config = dict(
    encoder_arch='crnn',
    model='contrastive audio-text model',
    dataset='synthesised imitations of 52 everyday sounds, one a clip',
    train_examples=39062,
    n_mels=40,
    hop_length=160,
    input='log_mel',
    spec_augment=False,
    win_length=400,
    tokenizer='word',
    vocab_size=91,
    loss='sigmoid',
    embed_dim=384,
    encoder_norm='batchnorm',
    encoder_activation='relu',
    encoder_depths=[1, 1, 1],
    encoder_kernel_size=3,
    encoder_stem='single',
    encoder_widths=[128, 192, 288],
    encoder_rnn_width=128,
    encoder_rnn='lstm',
    encoder_bidirectional=True,
    encoder_rnn_residual=True,
    encoder_rnn_layers=4,
    text_encoder_causal=False,
    text_encoder_width=256,
    text_encoder_layers=8,
    text_encoder_norm='layernorm',
    text_encoder_norm_position='pre',
    text_encoder_activation='swiglu',
    text_encoder_mlp_ratio=3,
    text_encoder_head_dim=16,
    text_encoder_fused_qkv=False,
    text_encoder_bias='none',
    text_encoder_qk_norm=True,
    text_encoder_parallel_block=False,
    text_encoder_inner_norm=True,
    text_encoder_drop_path=0.1,
    text_encoder_positions='learned',
    residual_init='scaled_by_depth',
    optimizer='adamw',
    lr=0.001,
    beta1=0.85,
    beta2=0.98,
    eps=1e-10,
    ema_decay=0.99,
    steps=3400,
    batch_size=128,
    epochs=11.1,
    lr_schedule='wsd',
    decay_fraction=0.3,
    final_lr_fraction=0.05,
    warmup_steps=340,
    weight_decay=0.3,
)
Rows from block 2 of the text encoder of a small contrastive audio-text model, named by matrix and row number. Rows with one number belong to one neuron. Each number is 50 + 10 x the weight over its row's rms, rounded and kept within 0 to 99. All counts start at 0.
After each neuron's rows are labels from the 100 texts, of 14976, where the neuron reaches its largest size: "fires on" is the input token at the peak. Only what is clearly more common there than usual is listed. The data: synthesised imitations of 52 everyday sounds, one a clip. In brackets: how many of the 100.
# gate: MLP gate (text_encoder.blocks.2.mlp.gate.weight, 768x256), inputs 0-42
# fc1: MLP up (text_encoder.blocks.2.mlp.fc1.weight, 768x256), inputs 0-42
# fc2: MLP down (text_encoder.blocks.2.mlp.fc2.weight, 256x768, transposed), outputs 0-42

gate.321:74 68 60 45 50 42 60 56 60 42 60 42 44 39 55 55 48 41 65 69 57 46 61 47 51 56 56 39 52 50 46 31 35 57 32 56 49 54 60 48 46 36 42
fc1.321:40 32 33 57 57 41 43 51 44 72 61 36 46 49 34 36 54 56 53 60 60 54 65 69 36 43 38 48 57 32 49 49 55 65 55 43 45 52 51 46 41 52 59
fc2.321:51 62 44 64 55 52 60 57 65 46 57 51 61 41 46 43 59 58 58 49 44 48 36 41 43 77 42 49 63 41 39 56 56 49 60 53 34 64 36 47 40 53 45
fires on: "rumble" (35)

gate.714:47 50 66 52 40 63 34 44 50 47 53 44 55 53 59 36 51 41 62 49 37 57 51 38 48 57 50 55 59 72 47 45 67 40 48 51 58 44 52 49 43 53 43
fc1.714:60 50 41 60 56 69 55 31 37 50 47 61 47 46 49 46 50 50 67 54 44 49 54 46 65 41 68 50 49 27 43 50 27 30 61 59 46 63 57 41 71 39 53
fc2.714:48 53 35 63 42 45 64 46 62 37 44 52 47 44 44 36 37 53 70 56 49 48 55 19 55 62 56 49 44 52 57 52 53 52 70 45 41 48 28 39 52 45 41
fires on: "mooing" (43); "with" (32)

gate.434:45 52 52 38 66 44 53 47 64 50 51 49 42 68 55 42 58 67 61 69 35 51 24 59 46 48 69 58 48 52 49 42 58 66 50 35 33 36 34 46 55 41 48
fc1.434:47 50 36 45 50 57 58 52 51 48 54 48 44 67 50 45 40 54 46 45 48 43 40 53 41 48 60 44 42 33 59 54 66 35 59 38 48 37 45 40 68 48 50
fc2.434:46 51 45 53 54 46 50 49 35 57 57 52 58 55 51 49 63 51 50 46 48 49 32 60 64 65 51 47 54 40 42 55 57 35 68 40 72 60 60 57 51 41 46
fires on: "rumble" (80)

gate.333:40 60 59 46 42 51 46 75 53 57 52 65 67 37 54 49 43 55 60 44 43 38 44 56 59 40 50 56 56 47 59 49 41 53 42 43 49 40 43 36 54 75 60
fc1.333:41 47 54 63 47 62 59 36 54 56 58 62 46 67 61 52 32 34 39 39 35 29 54 52 40 60 31 50 47 51 58 63 52 36 51 32 46 63 42 63 30 39 37
fc2.333:25 63 40 62 60 61 45 37 62 56 47 56 37 53 54 55 82 56 48 45 31 61 58 43 43 59 40 56 38 67 54 57 47 46 68 59 54 44 50 54 57 44 58
fires on: "," (95)

gate.755:53 62 55 48 45 40 60 57 61 56 35 66 60 48 47 48 44 57 52 41 51 43 56 37 38 43 55 44 35 41 48 44 43 56 48 45 56 44 39 50 64 54 57
fc1.755:38 29 59 45 58 43 41 37 39 36 38 56 40 57 40 54 57 45 49 58 51 70 40 48 46 56 35 66 59 57 52 53 46 61 41 54 59 51 44 52 53 53 48
fc2.755:56 40 59 44 45 51 57 45 52 37 42 43 31 65 55 66 65 47 43 36 61 44 60 65 50 58 53 55 67 55 60 60 52 60 50 48 42 60 54 40 59 61 31
fires on: "," (95)

gate.142:59 66 45 66 54 58 38 67 43 40 52 51 43 56 59 47 45 44 38 47 53 42 55 56 52 58 66 38 51 43 40 62 54 55 55 38 63 64 52 29 34 44 54
fc1.142:64 55 36 41 62 62 54 51 53 45 43 33 59 58 53 37 58 48 50 47 34 50 52 67 66 52 61 47 43 46 45 61 39 52 42 45 60 46 66 43 39 43 40
fc2.142:66 58 51 40 45 44 65 51 46 50 49 63 40 41 43 44 70 46 48 63 32 58 43 33 30 46 37 35 39 41 63 66 48 64 53 48 24 50 46 48 46 50 39
fires on: "croaking" (57); "crickets" (41)

gate.688:42 47 38 50 29 62 55 53 46 51 48 57 35 40 53 49 56 52 51 54 62 63 32 37 38 57 33 56 57 62 53 50 62 53 58 70 54 67 52 57 63 39 56
fc1.688:38 42 44 60 41 44 51 61 57 54 52 36 62 37 46 53 40 48 49 52 29 47 62 50 32 53 49 42 50 49 28 63 47 53 57 26 39 33 56 66 41 55 45
fc2.688:53 64 53 46 51 43 59 56 48 57 59 40 54 57 67 36 43 53 53 45 56 51 35 42 52 43 72 39 41 51 46 59 28 42 51 54 50 54 61 31 57 53 43
fires on: "mooing" (100)

gate.148:67 42 58 51 32 31 49 38 49 52 47 36 60 36 59 37 67 65 51 26 43 46 48 40 53 54 45 63 38 51 54 46 46 76 50 55 54 42 47 63 42 62 53
fc1.148:52 46 63 66 36 49 56 50 49 44 37 55 58 57 52 45 51 55 49 64 44 59 75 55 46 48 49 49 68 46 58 45 62 30 46 31 55 35 61 48 58 33 56
fc2.148:55 57 43 47 50 44 48 57 59 35 48 50 54 42 50 36 55 70 48 71 44 58 53 27 43 55 50 35 49 38 54 59 58 61 48 66 61 67 46 46 35 45 36
fires on: "croaking" (67); "frog" (15); "beeping" (9)

gate.342:59 50 43 54 55 41 36 50 62 52 47 31 58 52 46 52 34 57 59 70 45 39 57 66 66 33 49 42 56 46 40 45 33 39 63 42 62 43 58 52 66 43 59
fc1.342:47 51 57 35 58 64 61 41 40 43 70 64 66 40 32 35 70 40 48 40 57 53 43 44 54 49 55 59 40 44 67 59 48 61 38 62 44 62 44 51 45 61 39
fc2.342:45 49 57 41 35 61 69 51 49 36 52 72 39 47 54 36 62 32 37 35 51 50 48 38 48 59 50 68 59 53 63 67 53 69 37 55 49 62 60 55 31 59 46
fires on: "," (58); "muffled" (37)

gate.492:68 41 52 49 61 39 45 68 56 36 36 47 33 33 37 57 43 39 51 61 36 65 60 46 44 69 52 46 31 52 45 56 59 75 36 45 46 68 64 68 48 41 37
fc1.492:33 49 43 35 52 65 37 28 48 57 65 49 63 48 50 37 55 65 24 42 43 41 43 54 63 37 49 38 58 58 51 63 41 38 70 57 60 59 43 36 55 49 51
fc2.492:39 56 51 40 38 61 58 49 45 63 59 54 47 59 63 48 67 50 46 27 61 37 34 54 58 54 52 51 55 59 67 58 34 39 55 63 49 45 48 46 65 53 57
fires on: "rumble" (61); "with" (31)

gate.426:48 37 32 65 59 49 63 38 66 37 41 53 61 43 61 35 56 39 62 64 28 39 54 56 45 40 49 57 58 47 51 56 45 48 51 55 62 44 65 35 39 46 42
fc1.426:35 56 41 36 48 34 58 53 45 41 59 38 43 56 62 39 47 38 59 54 56 44 45 35 39 32 38 40 46 40 67 49 62 38 49 40 51 44 55 54 55 66 58
fc2.426:63 50 49 66 38 51 66 58 63 30 53 56 58 50 38 43 58 64 41 46 29 42 51 41 43 63 52 47 52 35 39 57 53 49 60 53 33 65 42 38 39 46 35
fires on: "wind" (65); "quiet" (21); "slam" (7)

gate.590:51 71 49 68 48 49 56 69 57 45 29 56 53 57 45 34 41 67 57 62 45 45 46 55 51 48 45 33 33 66 43 57 72 60 74 54 38 60 57 52 59 68 44
fc1.590:63 37 48 23 52 57 46 55 49 56 61 34 46 41 63 45 30 40 58 51 60 50 50 60 64 64 49 60 55 52 48 53 44 52 76 63 33 53 36 42 59 49 59
fc2.590:23 53 50 45 50 68 52 60 30 53 62 54 38 45 58 45 44 45 55 44 59 38 35 63 49 57 40 62 66 54 50 57 47 59 44 52 58 47 54 34 31 45 66
fires on: "passing" (100)

gate.107:60 57 52 40 34 43 50 65 29 36 38 65 50 42 40 44 68 49 47 56 51 59 55 44 37 53 44 52 58 57 52 47 54 58 19 50 46 49 43 45 52 58 55
fc1.107:57 68 51 61 62 41 64 54 61 57 41 66 44 39 50 49 50 57 49 48 58 43 53 50 52 56 49 32 44 59 51 47 46 56 61 36 54 50 52 56 40 53 47
fc2.107:45 45 45 49 52 52 65 41 59 33 49 47 74 72 52 42 74 46 49 65 56 63 40 48 40 52 54 36 54 47 38 63 57 60 50 45 56 55 49 44 55 45 38
fires on: "wind" (83); "mooing" (11)

gate.106:40 38 40 52 65 37 36 49 38 56 57 66 30 67 63 39 58 31 70 56 63 61 57 54 55 42 54 53 37 51 31 52 61 64 68 51 60 48 53 47 44 64 52
fc1.106:49 47 65 45 73 40 46 49 52 48 40 49 56 53 58 41 42 42 59 42 51 52 56 61 50 48 58 43 51 57 35 39 48 46 43 57 58 43 46 49 60 44 55
fc2.106:48 45 51 72 55 48 67 39 48 48 50 36 50 61 48 76 50 72 43 65 45 65 46 68 66 63 36 57 53 36 44 54 51 45 71 33 44 52 54 44 47 48 29
fires on: "," (56); "coin" (20); "drum" (14)

gate.523:65 47 44 41 63 58 61 40 63 41 47 50 34 42 46 41 38 48 45 57 56 67 26 53 42 44 45 34 48 40 51 64 46 44 41 54 39 57 47 54 56 58 59
fc1.523:50 56 54 56 58 42 40 53 60 65 37 48 59 71 57 32 30 49 57 60 37 40 57 50 58 64 36 63 51 55 47 64 55 51 70 32 49 50 61 44 39 45 46
fc2.523:57 55 47 63 55 49 61 49 41 49 58 56 47 47 54 33 49 59 66 53 47 59 48 41 47 64 38 49 57 40 34 47 59 58 81 42 45 71 42 51 53 48 28
fires on: "croaking" (34); "spinning" (34); "church" (10)

gate.660:37 59 54 45 39 51 50 60 49 77 39 54 42 50 55 46 53 71 60 62 44 53 55 54 49 37 61 49 33 59 62 49 61 42 39 71 49 69 52 35 68 56 71
fc1.660:21 54 55 69 41 41 29 60 58 57 40 69 57 36 50 57 34 45 59 63 44 56 58 46 42 38 45 55 59 45 51 45 46 49 43 30 46 59 64 47 48 48 50
fc2.660:55 53 55 32 56 46 65 36 32 63 66 41 64 51 41 52 55 59 35 60 51 59 38 60 62 40 47 13 46 47 58 71 36 67 54 57 34 41 36 46 53 39 47
fires on: "wind" (82); "in" (13)

gate.716:70 36 70 30 57 45 50 48 62 44 53 38 40 40 35 60 62 57 52 60 44 51 54 52 38 54 60 45 34 43 37 54 55 55 74 45 52 43 49 62 57 54 50
fc1.716:53 50 45 40 50 51 43 45 58 64 45 42 63 60 45 50 59 37 38 34 48 53 46 51 41 63 44 48 42 53 38 36 53 57 35 35 50 59 42 51 65 30 50
fc2.716:78 45 59 60 46 55 51 47 64 32 53 55 54 36 60 45 42 52 72 55 49 34 31 58 53 38 57 47 44 45 31 32 58 37 57 44 41 41 47 43 31 54 58
fires on: "typing" (96)

gate.319:52 52 56 49 51 49 58 39 62 63 35 36 43 50 67 31 62 65 39 63 50 62 61 36 33 40 48 67 53 50 51 58 65 43 61 50 46 49 62 50 43 42 60
fc1.319:57 47 59 37 43 43 37 55 39 29 33 57 44 45 50 58 69 49 48 45 55 42 41 56 35 54 47 57 38 62 36 51 55 61 31 50 56 48 48 54 52 43 50
fc2.319:56 47 39 49 43 50 69 48 47 51 61 65 41 24 50 51 52 58 42 54 43 45 55 55 34 44 32 55 38 38 50 50 60 56 55 42 41 66 40 48 46 54 50
fires on: "mooing" (100)

gate.627:51 47 47 36 48 49 61 43 51 33 42 57 44 58 50 43 40 68 59 41 49 50 49 68 46 67 43 57 53 51 73 29 53 40 38 49 46 23 58 55 44 45 47
fc1.627:47 37 62 70 68 61 61 35 52 40 40 50 56 40 64 46 23 36 63 38 47 61 52 41 60 56 39 38 60 39 49 47 54 40 38 56 57 63 55 60 54 37 53
fc2.627:54 63 37 71 54 53 64 70 66 47 54 55 53 47 36 40 53 69 39 56 41 53 51 36 56 56 54 42 44 36 53 54 58 51 58 45 45 75 36 36 47 42 31
fires on: "<end>" (100)

gate.343:67 47 40 50 63 37 55 67 63 32 35 37 47 55 46 39 51 60 64 61 51 50 52 49 52 44 53 54 48 49 42 62 37 69 37 48 54 62 53 46 64 53 54
fc1.343:57 63 71 60 43 60 47 50 49 46 60 59 35 46 54 76 62 41 54 44 33 43 53 54 42 44 58 42 43 33 34 57 37 46 64 65 42 57 54 63 53 56 33
fc2.343:42 40 39 54 43 48 52 49 55 32 38 55 51 41 39 31 54 58 50 54 46 54 44 36 45 58 54 47 53 42 39 68 48 61 63 49 50 74 48 53 58 47 38
fires on: "passing" (75); "in" (9)

gate.132:73 50 58 62 60 43 62 41 51 44 55 47 51 37 41 59 44 59 47 39 50 45 50 41 42 56 51 43 52 60 50 47 51 59 65 42 56 35 58 54 63 69 43
fc1.132:40 45 65 51 55 39 67 50 52 56 39 57 51 41 55 50 38 59 60 40 56 42 40 56 48 54 45 57 36 56 53 65 60 45 45 54 51 55 46 58 61 50 61
fc2.132:55 52 38 57 40 57 53 59 58 37 47 63 49 51 35 34 69 51 50 58 46 52 47 35 49 68 51 41 59 40 42 67 46 51 60 46 43 63 51 42 43 50 41
fires on: "fly" (55); "buzzing" (23); "bell" (17)

gate.640:58 37 46 44 55 26 45 56 64 64 53 43 56 52 69 53 64 42 62 48 48 51 66 52 48 36 38 55 41 51 41 63 40 40 45 59 62 54 40 45 65 49 64
fc1.640:63 38 42 61 56 65 57 46 31 66 54 68 46 45 46 38 38 50 56 44 44 42 60 31 47 40 43 68 43 52 48 44 53 50 64 40 41 59 37 31 46 61 38
fc2.640:72 56 42 58 42 56 63 50 63 53 53 61 46 46 43 38 55 61 50 55 36 45 43 32 47 64 44 44 63 34 28 58 49 48 60 43 43 61 71 34 21 55 43
fires on: "croaking" (95)

gate.709:47 41 50 67 35 61 53 52 41 49 56 59 53 57 51 43 50 63 62 49 48 47 44 48 42 61 51 49 42 72 49 39 49 43 45 65 55 50 38 58 51 56 70
fc1.709:41 62 48 40 48 49 62 39 66 48 51 43 46 40 38 66 50 45 51 64 50 60 55 59 59 42 56 40 51 51 44 50 52 50 64 45 51 63 52 51 48 34 31
fc2.709:42 50 54 35 49 52 64 38 49 55 62 51 49 40 53 56 54 37 45 55 60 50 41 61 65 46 45 43 55 48 52 65 39 62 52 42 56 53 63 33 46 43 31
fires on: "wind" (100)

gate.154:57 54 58 59 62 43 58 66 58 78 55 45 41 63 52 45 34 63 52 63 57 38 44 60 62 31 60 65 53 46 42 56 59 58 47 51 50 52 44 40 55 49 73
fc1.154:53 50 50 57 41 63 40 39 33 46 53 50 54 31 57 72 63 63 42 61 42 72 57 38 46 59 41 37 46 48 61 35 49 66 32 56 67 57 46 46 54 66 62
fc2.154:42 70 29 44 31 60 27 53 39 36 44 67 57 49 52 51 52 50 35 49 47 61 55 37 41 68 32 41 43 67 66 40 49 73 48 49 61 67 39 51 44 61 57
fires on: "bird" (86); "coughing" (8)

gate.754:62 44 62 57 66 44 72 58 33 42 31 47 51 51 34 48 55 61 62 67 53 32 58 43 33 53 43 51 50 47 59 33 39 46 62 59 60 59 68 65 66 56 49
fc1.754:60 35 60 43 53 27 47 40 35 32 33 52 44 40 41 61 38 59 51 59 58 42 65 55 54 65 50 24 47 48 47 45 50 50 60 48 56 57 64 54 67 56 59
fc2.754:81 35 53 46 39 49 77 56 50 41 51 56 39 42 48 40 59 54 58 36 42 47 68 32 60 46 62 45 55 34 57 39 63 56 59 50 46 48 49 45 48 55 47
fires on: "passing" (56); "church" (33); "quiet" (9)

gate.524:44 63 55 40 47 62 56 49 44 47 45 54 46 25 30 52 47 60 52 61 66 62 44 50 44 44 59 51 54 55 41 51 57 76 33 35 54 50 54 38 45 51 47
fc1.524:58 53 54 54 58 57 45 60 55 55 35 32 52 57 50 33 41 66 51 36 45 50 37 70 59 34 51 64 46 38 52 41 42 70 74 46 41 31 46 57 58 43 62
fc2.524:40 69 45 46 47 44 55 52 53 41 51 50 56 50 39 40 38 59 39 58 39 63 47 52 34 68 50 28 47 54 52 47 66 57 45 40 59 76 52 47 33 58 50
fires on: "bird" (98)

gate.488:58 44 48 29 42 53 67 55 62 60 56 43 38 53 40 46 33 57 48 55 46 61 29 62 52 51 48 44 38 44 35 43 62 46 61 54 56 46 59 54 69 42 58
fc1.488:46 46 57 37 52 41 57 77 41 54 48 55 49 38 43 41 52 47 51 40 53 34 59 62 67 33 32 40 56 49 36 55 50 33 53 67 55 38 53 35 55 72 43
fc2.488:43 55 47 42 47 59 56 59 48 48 55 67 64 40 42 49 34 58 46 52 42 54 49 45 46 60 36 43 48 58 65 62 56 70 72 51 46 66 36 44 33 47 48
fires on: "bird" (70); "crickets" (21)

gate.616:56 37 61 44 53 38 65 52 65 37 54 44 54 64 44 56 23 38 65 31 34 48 46 50 33 46 36 72 56 44 47 54 63 43 61 33 32 67 49 71 59 49 51
fc1.616:33 58 50 52 64 60 45 54 54 57 33 40 52 35 69 64 38 47 44 39 53 57 51 47 58 73 57 53 58 56 38 42 44 50 39 46 56 59 49 49 61 41 51
fc2.616:51 56 51 51 39 47 61 50 64 52 36 61 47 40 45 39 68 67 46 54 40 46 50 27 44 56 51 37 37 43 60 69 46 47 54 52 38 53 42 29 39 45 41
fires on: "<end>" (53); "with" (32)

gate.727:46 45 42 59 48 54 44 55 49 51 39 36 36 46 49 47 42 40 46 43 39 51 68 54 66 38 55 43 34 51 25 47 41 59 64 63 48 64 57 52 47 47 45
fc1.727:48 31 40 41 38 59 71 38 47 51 46 47 41 29 68 51 50 27 42 45 59 46 61 39 43 31 35 49 65 35 40 50 69 60 44 46 42 63 47 53 49 57 46
fc2.727:40 34 53 37 39 61 56 48 48 43 32 39 35 58 71 46 50 27 57 47 44 52 61 42 58 49 68 60 41 54 45 48 56 50 46 53 38 65 60 60 43 51 45
fires on: "<end>" (65); "quiet" (9)

gate.606:59 47 50 64 44 45 67 45 61 40 56 65 52 39 63 54 61 62 47 46 52 39 48 43 49 36 62 57 39 56 69 54 37 45 38 68 59 54 56 48 54 49 43
fc1.606:60 47 59 36 46 44 50 42 53 39 55 60 45 42 52 51 51 49 48 52 42 61 30 51 53 53 43 64 63 53 47 42 38 68 57 41 31 44 36 42 41 48 57
fc2.606:36 59 38 50 36 51 59 38 53 57 56 41 47 45 46 30 57 50 48 55 51 50 55 59 44 59 50 45 46 57 70 60 41 55 64 57 37 51 47 46 65 44 42
fires on: "<end>" (78); "white" (9)

gate.117:59 41 43 55 58 35 36 60 49 34 42 48 41 44 37 57 41 60 70 66 31 66 68 41 33 46 47 40 50 55 46 49 37 70 51 44 42 60 65 68 53 48 44
fc1.117:63 43 50 47 57 50 50 59 54 45 46 47 36 48 55 62 56 52 61 62 50 62 48 52 34 57 68 46 36 37 51 37 59 65 26 51 36 37 64 46 42 46 45
fc2.117:63 42 47 59 58 50 42 48 56 37 42 44 50 41 27 54 38 49 52 71 40 65 66 46 52 52 46 49 43 34 36 46 62 67 42 42 46 64 51 61 38 46 41
fires on: "rumble" (50); "with" (29)

gate.514:62 49 42 42 43 47 49 58 43 60 38 48 38 60 57 59 51 49 57 41 57 51 45 52 50 53 45 50 54 61 59 46 42 44 53 63 52 44 52 36 57 49 63
fc1.514:61 46 63 49 39 45 47 43 43 50 49 64 27 44 48 42 62 53 47 58 50 58 46 48 67 46 51 41 37 57 61 45 40 41 39 74 58 51 57 52 58 52 69
fc2.514:52 40 42 72 51 44 46 44 56 36 35 53 48 61 28 59 41 57 50 59 44 54 58 43 47 52 42 53 48 41 45 40 75 42 58 55 53 42 42 62 45 44 66
fires on: "wind" (100)

gate.596:72 80 43 51 40 53 59 46 52 49 43 55 44 60 50 52 51 51 41 46 41 61 50 49 36 52 43 42 53 44 47 61 69 58 66 37 40 43 32 46 43 46 53
fc1.596:34 27 57 42 52 41 47 46 32 68 52 51 53 38 57 39 42 37 65 43 58 50 63 43 54 64 62 47 56 58 46 45 42 53 46 70 68 42 43 61 41 42 57
fc2.596:25 47 52 50 46 73 41 58 28 53 58 58 38 37 65 58 41 39 55 44 54 40 36 59 57 58 48 54 69 43 51 58 55 50 49 57 56 34 57 51 39 48 66
fires on: "passing" (99)

gate.479:55 36 35 63 58 48 56 61 57 62 40 45 36 54 41 57 46 39 50 56 57 55 42 64 43 56 41 46 30 59 65 57 55 58 42 41 57 37 56 46 61 58 49
fc1.479:52 57 58 45 61 64 57 55 52 50 60 61 57 36 54 60 47 61 41 43 59 63 37 58 43 45 44 37 49 60 43 53 65 51 57 54 38 64 57 52 37 32 39
fc2.479:48 63 52 52 49 46 50 37 43 39 47 56 57 38 34 34 51 55 34 60 39 48 39 36 56 66 62 42 35 45 50 63 53 54 43 62 62 71 46 49 60 35 32
fires on: "typing" (100)

gate.187:50 58 57 40 41 46 68 48 73 60 30 32 55 49 43 46 62 33 45 68 54 52 51 40 59 44 66 61 59 40 39 49 52 58 62 36 55 44 36 56 50 39 43
fc1.187:61 51 42 56 59 61 60 41 42 61 60 69 62 56 61 36 43 50 53 74 46 52 33 56 39 59 49 43 57 36 50 60 52 47 48 58 59 54 48 62 51 31 52
fc2.187:51 53 33 65 46 54 60 36 56 40 53 60 60 57 40 66 53 54 34 56 61 44 51 44 45 43 47 45 53 45 31 57 44 54 59 39 46 63 47 42 44 32 46
fires on: "fly" (94)

gate.229:66 61 68 56 53 69 55 60 61 55 61 59 43 54 54 50 49 42 44 52 45 37 35 46 68 39 35 60 55 45 52 56 68 53 44 61 52 68 48 47 53 39 41
fc1.229:39 66 56 53 55 46 60 58 45 56 56 46 48 75 52 49 42 42 44 49 49 33 60 41 47 63 50 52 31 42 56 47 64 56 48 43 49 47 55 54 57 57 47
fc2.229:55 56 61 44 55 51 51 38 72 52 51 45 68 39 49 48 66 54 52 71 73 50 60 45 39 57 58 33 53 51 50 60 40 54 55 31 39 28 41 58 42 26 64
fires on: "croaking" (25); "muffled" (16); "typing" (15); "frog" (14)

gate.725:53 59 38 47 54 47 49 47 44 56 60 51 48 53 48 32 48 61 39 52 56 41 31 66 42 37 55 59 77 51 42 54 48 59 60 52 41 57 39 48 57 39 73
fc1.725:50 59 53 46 44 45 41 40 61 38 41 49 40 63 56 65 55 40 66 41 53 54 61 34 36 57 48 33 43 65 43 56 60 38 38 59 51 51 68 45 30 47 30
fc2.725:38 40 65 31 51 51 46 62 45 37 45 36 45 42 50 43 55 44 54 47 43 42 52 38 48 62 58 54 56 62 43 58 52 66 48 52 53 49 50 48 50 56 41
fires on: "fly" (95)

gate.562:38 48 53 49 55 52 73 52 28 66 54 50 30 52 51 61 47 64 42 47 46 52 66 58 42 61 54 61 64 33 54 53 38 45 65 52 33 58 63 38 46 48 55
fc1.562:43 48 52 47 31 47 25 70 42 51 48 68 52 44 54 45 43 29 49 43 40 72 53 49 43 45 49 66 53 41 47 59 63 49 52 58 46 53 45 39 36 37 73
fc2.562:71 51 35 59 47 43 59 56 67 41 44 37 54 34 42 23 54 62 48 60 47 59 55 30 50 54 49 42 47 37 45 57 66 62 52 51 36 50 35 46 43 39 43
fires on: "passing" (100)

gate.567:56 58 40 46 59 44 50 55 47 60 33 56 29 32 46 44 56 63 48 56 51 33 51 59 42 45 32 58 56 41 55 41 50 59 50 42 50 56 56 46 53 51 46
fc1.567:55 65 45 36 56 62 42 40 52 59 49 44 61 52 57 44 50 66 51 54 46 41 52 78 45 63 54 72 42 39 46 47 41 46 52 39 49 38 42 37 72 62 53
fc2.567:61 52 44 60 47 58 50 50 58 47 60 56 62 60 37 39 54 52 52 47 51 61 52 39 34 52 57 46 34 47 47 38 44 54 29 37 51 44 53 46 26 55 56
fires on: "fly" (28); "with" (26); "hum" (20); "mains" (11)

gate.664:61 48 70 44 52 42 66 35 38 50 51 54 48 51 40 51 49 74 56 56 60 46 50 45 51 52 44 50 46 65 34 56 37 54 52 57 67 39 64 45 51 43 30
fc1.664:55 63 55 59 53 37 36 60 48 36 44 59 44 46 57 58 37 40 64 36 49 69 46 46 40 46 50 28 32 57 48 63 57 60 26 55 39 67 29 55 44 61 49
fc2.664:84 42 37 72 55 54 68 56 53 43 42 51 45 49 49 42 48 66 48 50 53 52 53 51 50 44 46 43 56 42 33 60 64 59 65 55 23 50 53 47 50 40 49
fires on: "passing" (54)

gate.365:59 49 45 43 43 48 52 56 39 58 37 47 51 44 46 39 44 50 38 38 41 36 39 38 42 53 25 36 45 53 61 39 55 48 68 55 77 50 69 56 43 32 48
fc1.365:45 66 50 67 58 36 55 61 64 51 61 46 51 45 43 44 49 46 50 75 61 45 53 49 65 65 60 57 56 55 51 56 49 45 48 47 35 33 31 39 69 44 67
fc2.365:66 48 57 57 52 67 51 41 38 37 54 42 60 52 59 51 59 59 63 58 67 44 51 62 44 56 46 50 64 44 41 48 47 58 71 32 40 24 45 52 50 50 46
fires on: "mooing" (99)

gate.122:66 67 55 59 53 44 54 52 59 55 45 63 51 57 39 37 57 51 51 48 49 62 45 57 48 51 42 29 33 47 59 56 76 49 59 37 40 49 47 53 53 46 33
fc1.122:26 39 47 35 45 61 49 63 34 57 66 35 43 48 80 41 37 50 62 34 42 38 61 60 54 43 56 71 61 32 65 44 55 45 55 54 54 38 46 45 60 44 54
fc2.122:28 46 55 43 46 68 53 54 27 59 69 54 43 36 67 56 34 47 59 44 55 42 31 64 56 50 45 55 69 38 56 61 43 47 42 62 57 34 57 42 44 55 72
fires on: "passing" (100)